Rows from block 5 of the image encoder of a small image captioner, named by matrix and row number. Rows with one number belong to one channel. Each number is 128 + 32 x the weight over its row's rms, rounded and kept within 0 to 255. All counts start at 0. Numbers have three digits each. After the name is the row's rms in percent of the matrix's.
Before each channel's rows are labels from the 100 images, of 14976, where the channel reaches its highest value: "top examples" is what is common among them. Only what is clearly more common there than usual is listed. The data: larger renderings of crowded toy scenes. In brackets: how many of the 100, against the usual share in percent.
# c3: 3x3 conv, stride 2 (encoder.blocks.5.c3.weight, 192x112x3x3, each kernel summed), inputs 0-111
# c1: pointwise conv, stride 2 (encoder.blocks.5.c1.weight, 192x112x1x1), inputs 0-111

top examples: white object (68 vs 28.6)
c3.102 120:093180058108165105125141097121122119158092152131112131120181152105095163138103089135113182130080111107121197117113108100131108085147007121119126095121150125151208178102137126139157087149131138110137147151148070139115146145134119204126137174155122116102106097126085088142142090160104159074120147046141083157092160129142094125131092176126
c1.102 098:136170062127181123173160087148151161175125172122130152118181165150118135161098140151105189154099093139145216148121153101162132126145087178131186120146139107170215167109141176163135099144131116122114114188140120144141155137162123197119140197140139143105103124127081100140170112202119169124201145134147104168116162120147138149145126158162

top examples: tree (36 vs 12.4)
c3.71 078:067158135128169104148108130143130140154163136179059127236089137143137218139151097146096098136127130085121115148123120158136101156117134103122128116108104109137092076136135156130110080095183135140109157145163157084148216096133148156109128203080128118159119111134141104136060120072142141107176081107107176152105127114129109069079134155089
c1.71 105:136166130125171114101097134140082126119157137107112144197143154150139190139127081110138129151141146068140103138144092155150112138102145081107012120090118101136097080147073118158091104098154129133082138106141140122107165106088129176144092206081113121145183161180154113127051117140124137101101100112133214116130132089081127072107159154112

top examples: tree (53 vs 12.4); lamp (29 vs 12.3)
c3.10 098:062118123137138069115142069087150107168086173145127087113134109138170082092137150127136124120153180165119170186124129137115142129132132115131138202153117145140088145132145125132108164120184154129120111111142179171137197069113167121041119125244135136130155107127130126094114155110130163139112043180143053158107115143146132119091122126137
c1.10 113:116163156136135058094116093104104113172105157133142134132163100176137111051132089092130101103158228101122176179125136139173151127112125158076091133120119139149123121138166122100130167125137155136091093148115180092131137060105133110046088125195161153123137127157119113120104139080141108124133090066132077205105131140135127085085142185160

top examples: brown object (56 vs 28); flower (46 vs 12.7)
c3.135 119:184116070188104135131144169137123141131084139115090121122095140134134127111138124145108131121199151128114038105121137192134137106070029136121118166122109099095166111141124111120131116116165154121145174118122188125087112168144134200084101190174130122079091115113126154130151117116105148129135175108110166124151125004119137122141183140145
c1.135 088:160138096171117145136175177184162177151073122127112128157113125125155109131144162164119125107203135122113066112110085196152118122086047120123137150145128117097171118149129099136149126105169173161129141094092176113111122161140151175110141184165114140107071091112071166138144128089116130126164176114102142157173159028126136102110197165141

top examples: white object (72 vs 28.6)
c3.109 070:119184127086140178121087144121105169134100144104171112154142099120169106093145110114141145091038091148150179134140154080117103191132110095087101081148134123148069160054171158122163105097207137107123130192137124124122086159095116113159104062160186082157064101108106101142107154146142103098123147139149124109137128183120151092137132169171
c1.109 094:164191116131132154142128125126178130111171136116140048110135133108145082112125139105130134101093095165145103130122161137133132141057144164150236144119120138153098126103193154146124103100198119144135183139128133132147170119071087105093092015103066136134075110085187104132154119096114124137112130146121133128151097128186126120123080182131

top examples: yellow object (89 vs 28.8); candle (33 vs 12.3)
c3.101 079:169116162136097136130170131152119167072146109118144134141133142100130189120111092132129087132137102172079154181090124129118144115167133140141158141095138130131129128126170146149112132140188117108123119149144061092136161054120119131096088131097194123159132242169117157142169140133149108148142115148110117085094165129106041182096039195098
c1.101 108:149112172170100168122103149166092145076095124061140151123181153108130161077110112162156130137105100090102148124113158144108118044176126100114044138081086122131118102057124108135087130130131112122108113116160112099087151048097219128134087123145213118101146128144160114120120144117142102143079101067113145129081142166110094114112100152119

top examples: tree (42 vs 12.4); its colour: grey (26 vs 8.9)
c3.17 105:105117121121161202152131212132126031121107101129129081128100086139121128134145162068081147150129125139175141089091149164113158129107120142132138166156103133137173154080121137092144130146099155159142091085148191160092153153130072180124137168233120110068128088116143120163085129166072139123144154155117076133126105117156122118174125094163
c1.17 104:069108101111132186168140173177102066084136138165126103120080123143117151147133215103094192157100115137169182084104142152153128070107093124117122100127109118133144154067121157087150139151087189130136088136131186096121096173144080127107075179182160147095155129083157098138085130149065131134122121142109114141150119102146125131155142074188

top examples: white object (65 vs 28.6); car (42 vs 12.5); its colour: white (31 vs 8.3)
c3.140 098:134214143122100124163097139061100124125092141111095082146068087191088130100112143128162181141145102148131140104104125151127117175192127052117104100149108139129160091090119124118099176112132133134131189132070110109103101140139118151160047128128156153080120138172115095184120120125167167176166130100188074102159164100143147089182105146132
c1.140 098:132195134130152091177096150094100163161089134082115096176088107180103137148142155129128188112151141143127152142130111155117134173198135033118167123174137175130206112130115105139123162120165175142140182161089117109110120143145106135146088151127182121103120109169155152192111159160142142168198126113190092124151148112141090121196097109156

top examples: yellow object (100 vs 28.8); dog (31 vs 11.8); its colour: yellow (26 vs 8.5)
c3.72 164:122114255211108120138124125122112110132135127140133150130141124158137140144130132170122140132107110135151168104002113032124046127098096122135131142130131116136119133141125122132153129046114130158133099114113143136096134140136124159136125125129132128244090121117172167165133130133136146122131154122105130125114143084136144124130112126132
c1.72 101:131122255209127128145140117117113113118133129138124144130155127144141134150135144182125138137081143159148182100010095024118031107114099111116120134123122121173141138130135135122147128066110143148126108099119152146086119137130130154109112123132155141201071104123169190148131121131123158121129142117111115138102150084127126116159100148144

top examples: white object (80 vs 28.6); candle (35 vs 12.3); dog (31 vs 11.8); its colour: white (26 vs 8.3)
c3.2 071:164087085155126134102127133119127122130106102128152136121165133107133120149143125178105205157127143200101122162084112149162115099146121110171116112115131109144183086096157143103162134213133130088089160110063052138122134156107103107196175103100114137144147212131141198128144137094157133133146108092114095142095151129068079130121052187092
c1.2 097:154089068116121094089122091151090104122165088078057083125105156083105139117144150148115154164146147185093172121102121144110122098140097053180115107078115114153130122157172176098164119151098141126079151115092130098106161155099047095232164136119154126094117141136133122121110051158140136169124168131074145127076149128102137138105126150102

top examples: ice cream (46 vs 12.1)
c3.146 101:069137129115149132146165095074151128061136070097125129133133036130123241208124129121129067093147088167157121160095130130148123148107143104128167120137105139148128137100106116100089136125155136138111158129138051123142107147122058157237122140126085109142137114105139115215124138172121151145163134139153099093153102108127120154126126138124
c1.146 104:092112110125156147099147145113074145047103131142118136159073093154164185107113118137090079100151092123109127128075153117164151111104104107143085080075077105128136139127091120100075112156153124134089137170160121044117090149170095143202138141144100093131154104156169111206091126211125121143114081080132105111153109097071142145125151160156

top examples: yellow object (87 vs 28.8); its colour: yellow (41 vs 8.5); snowman (32 vs 12.5)
c3.137 091:156102160172215142119104160128148139036114116099117166074164115101074144108104094134083081086098114109144122140114110097111143102119120152116106067128171158096133104154120092093164215179165109161171140153088135098134097139179162137109164137133153111107156167137186148113139101097129128124107172131143099120131135142101059151112063132053
c1.137 089:150167117167186159114120127117141147053085114091182193123151079131099148109080130158127078101131129088154109131145131135155131157150114152114120092153192131061109110155093060131117161143123155131219186152084140105164078152164174151106098151157180173105160146105211150097163134113109135148150171150127108121149133135100108129117073136104

top examples: light from behind the camera (63 vs 24.4); hammer (32 vs 12)
c3.83 095:191147117146126152148119146102148100151131090168091084149167152129109137153135128133091145185151127146070143108153139202167143119162101112162147123182112141095109131093161165104129116161104117107143137140069152118092160086065175177164134150141111152089127204060076104126193155112095117091118065086079132108134127167162151152078093191132
c1.83 106:165142137114151143155141082104157104141130096166149143141177144154127161143150103145080148186131181113098133152117122165187114160147097128139135115213145109088129158052143165129136143153148169150198146145132132094119191108068168156176119077132126150115124178015135105137200122119131127102114112080099162116136106126136162169099075149106

top examples: bottle (65 vs 12.6); hammer (39 vs 12)
c3.168 095:162101114095110050195115137143179075112131120084125145071165164094150105135152129138158142125129177079187125121144113154110108095179148149109162134154196133159130162092175119136080136118145104136150105093255145135160127069099156140125127080113166138157104103130115116090138122159138087129100159160107157115122110131066088138181141122147
c1.168 105:167067136122149072117135152113152072126096136110147141079137147097158118079156150141123135128134186085083166148128134135102107060169148173114115111083144136107093158099183211149135106120127114089066162139196122091174113114072177098111124085137175115156105101170108134072143120186139128184138150127119171123113097138094093139157092069163

top examples: ice cream (84 vs 12.1)
c3.175 084:059082145113081154129139080138158122189104119125129114136210120148184178159165121108164105126160116125163109065136117126121124096099123130155145096122086129120112136119133133109226127108178149136113111110100176105152208167125210131143114136071074108140100101155137118089119153150139156177138071153098108100153110113123107076112154107056
c1.175 102:135124101132111132121152101125121151174118125089131107215218095177169143108154103113157115173108138162101145107127138138084142065106093137190110132098090131139145116137130140083168095125138121058121116069106145111109209111136187158157129124119108125128129117134208119095151102159120106161139083044090157133118096125126102164116165178056

top examples: yellow object (76 vs 28.8)
c3.75 073:138133120133152184117106105054143146082117090134169083194105109100118146163158145177085069123097112127098070130137160135047092159091143114093123126152120153147124141050151126137170205109152136163127122166165123156143164135151129134163127088113176150128153049131129138162099168121147130116136187106083145155118099148107130039147111123176
c1.75 095:106110147130119149150104130088140131066035102119147077172086152112069102224108098156122114111155082131050071135165145133046100146117126075131125078153069123106100136069098141103146159153160141121126104083128104148118152146080131121068125106146105135114127115109080127144095145130110154117083152062113082152094129125139156081119133125122

top examples: yellow object (66 vs 28.8)
c3.147 091:204114169152116105150175197117164136074100135121104145097162148106166113099111109150114122168127163141071137167164120150157153050172155156121135096134120111132187116159109132116182173097131107064133133114123133089100104125113159074130108120145143135111160229123124128105115167087154146139144178072141141079082164137130067152100060138107
c1.147 102:195085168170095117101134149153129099122067126095104170134154156121097138077099137135136120123145121131133169118176140137178172068133150103107076076111156113131134110118145118116151143097086064061061130123064108108103138134077094135119143130147156112116106240107060114113119167122150141096168141113144135095056142168154157148104129182121

top examples: car (36 vs 12.5); truck (35 vs 12.8); trophy (33 vs 12.7)
c3.166 091:129110146102142140117126121180115113127135122107086108108076132115124153140106115080177141136115096131255115119085117122126183104085141106145146120163129127121089138108142150118119208137145119118131154099085120163170134099125180155185137133115149143151113121107143111128160107153112102240125138158095125105180119131120098172152189213096
c1.166 095:122119149128129105121130113213149149172136125099067134119092094098098129130094166094175099143103112089229103143108124127159139127120128115157185106198124130127101162064117099087118183092161144118180148093093107175166111131158187121164153125131167127169107142088136109166128094161150082158094100129140102094169156143178113188140165193121

top examples: tree (38 vs 12.4); lamp (30 vs 12.3)
c3.155 098:177082152116157111059108068100125119179143078109148117101186106106152113176116092127146105130133132171107137110150122118097132078143109131122131255180146135122123091131112105108190125163123143076153133150197137155157147085111190090087077140200156106142167118128115097127162132161110108139122109170128145144109131133161123125110110140151
c1.155 090:208061153109141100073092110083153107151164096077147125125197117080174128152142123131111134124123111210119135119152121116103138096118139107121188236131153138125140115160153142126174114160131101083167105121176097167156135118116125076129104135173072147160152138071102139119166129096093128130167105207112129125133143120185098142128074139121

top examples: white object (85 vs 28.6)
c3.6 083:100146050070109130103155128104148145121111181126135139150123113130184150139091124131155109162129145127116162135146136074120112148158021156131167186099142102138181070126147133113073080095127138059167208139142107130172145128123148106089150169095125146122064121122065095134107080105158135078131135148190160089140130130101123163158080140096
c1.6 108:109172074069137125071101174138108100120091127116148148148109127130137135130111135111195116152119126079114178125116087076125055112191024113084083136138138109125148078092133093103124085154106134094129201095157094146155133135134155131099135152131148147131044145111062090117072112128145114091088123090173127100145149113094122124151106190113

top examples: brown object (87 vs 28); its colour: brown (56 vs 8)
c3.33 119:123085146184105137109138123167139099099122069087173147099127061153129137157101118135123140146117116131084037125090134211161076119047124105119115163160155162100134154183097106125134095109162128124138065103166174160110147134151073169092145143199124129044171137149141129161145117131100122153144171144114111133166068161144127144173119119139
c1.33 099:142135129161135112087120130177107081108152103106187179104133085180165148195103132132144157137088134102125074172087155190161107137074103101122114152195183160075167150180130107126143148108129142118142102068177175202093149146137108148113173162173125105082168131203146144162134124163101118154142143107146073091121100150146112134166145128151

top examples: yellow object (65 vs 28.8)
c3.141 070:084147162125171104107121097138055099185137184120132152126155102113106152123150141089110139094131078081132142062128132102071119109152091132140157064103134089147136153191095109153163088139171146081161081092145146150147119143076134119127156167155083124108125145144141145095169113160117157151133144187061091108170131156068126125176090120223
c1.141 083:127180091084132102153110084081090152089138139120166120123134102154120153180171177073122135126111085147146088099109142113131132108132089117141222131145105104120095140135103124150164085107184128064137089130094101141073086125146136101115170158133121134114092088112090104119185125129095176147059134151065130060079149153166104148126155039134

top examples: white object (74 vs 28.6); light from behind the camera (51 vs 24.4); its colour: white (32 vs 8.3)
c3.47 095:117211160122131113091134122142109139186130096142106157149151172089125166144123115100122127116124099146159140115127098029113118101255120149105157096108116094153174101152114122131087157071085156093121120165128173112099105082117134138152127155093179146095146158133167144102072149100141131136082139116150138098107174143078178130121132199162
c1.47 094:123200124090127099099173142160161149179139110169095124094197093090158140163143112121101119119105138140170176104097083057125140079252138079123161143142151115185165105153146146124138180114081122152093097158110166144117101129151153121160119139113195160132142158136142120107056133108164144138153137124120112114097155121130166129085096186158

top examples: bottle (38 vs 12.6)
c3.26 067:073172104139189100118151092078118100101066118109163123106138144100145101087150103120170112117132121144160146098144143079150114088127138133141096130120111113126072091099135159138101141121145115131121092112163148126193089159128101115157129132221182115171175205097152139073134158154086158219121081111088095114162120143081078144077139144178
c1.26 101:086137147107164080134167116113177145094052107092122106142118134101079082153141079067144127139125116197137124145119099158105127138134140150145210136130061140136169158134167162131101102124175133122150114097084105116152120127087048120153105091084048128165134172099110159088118108110105182166183067184137113088120160106103121160122120154137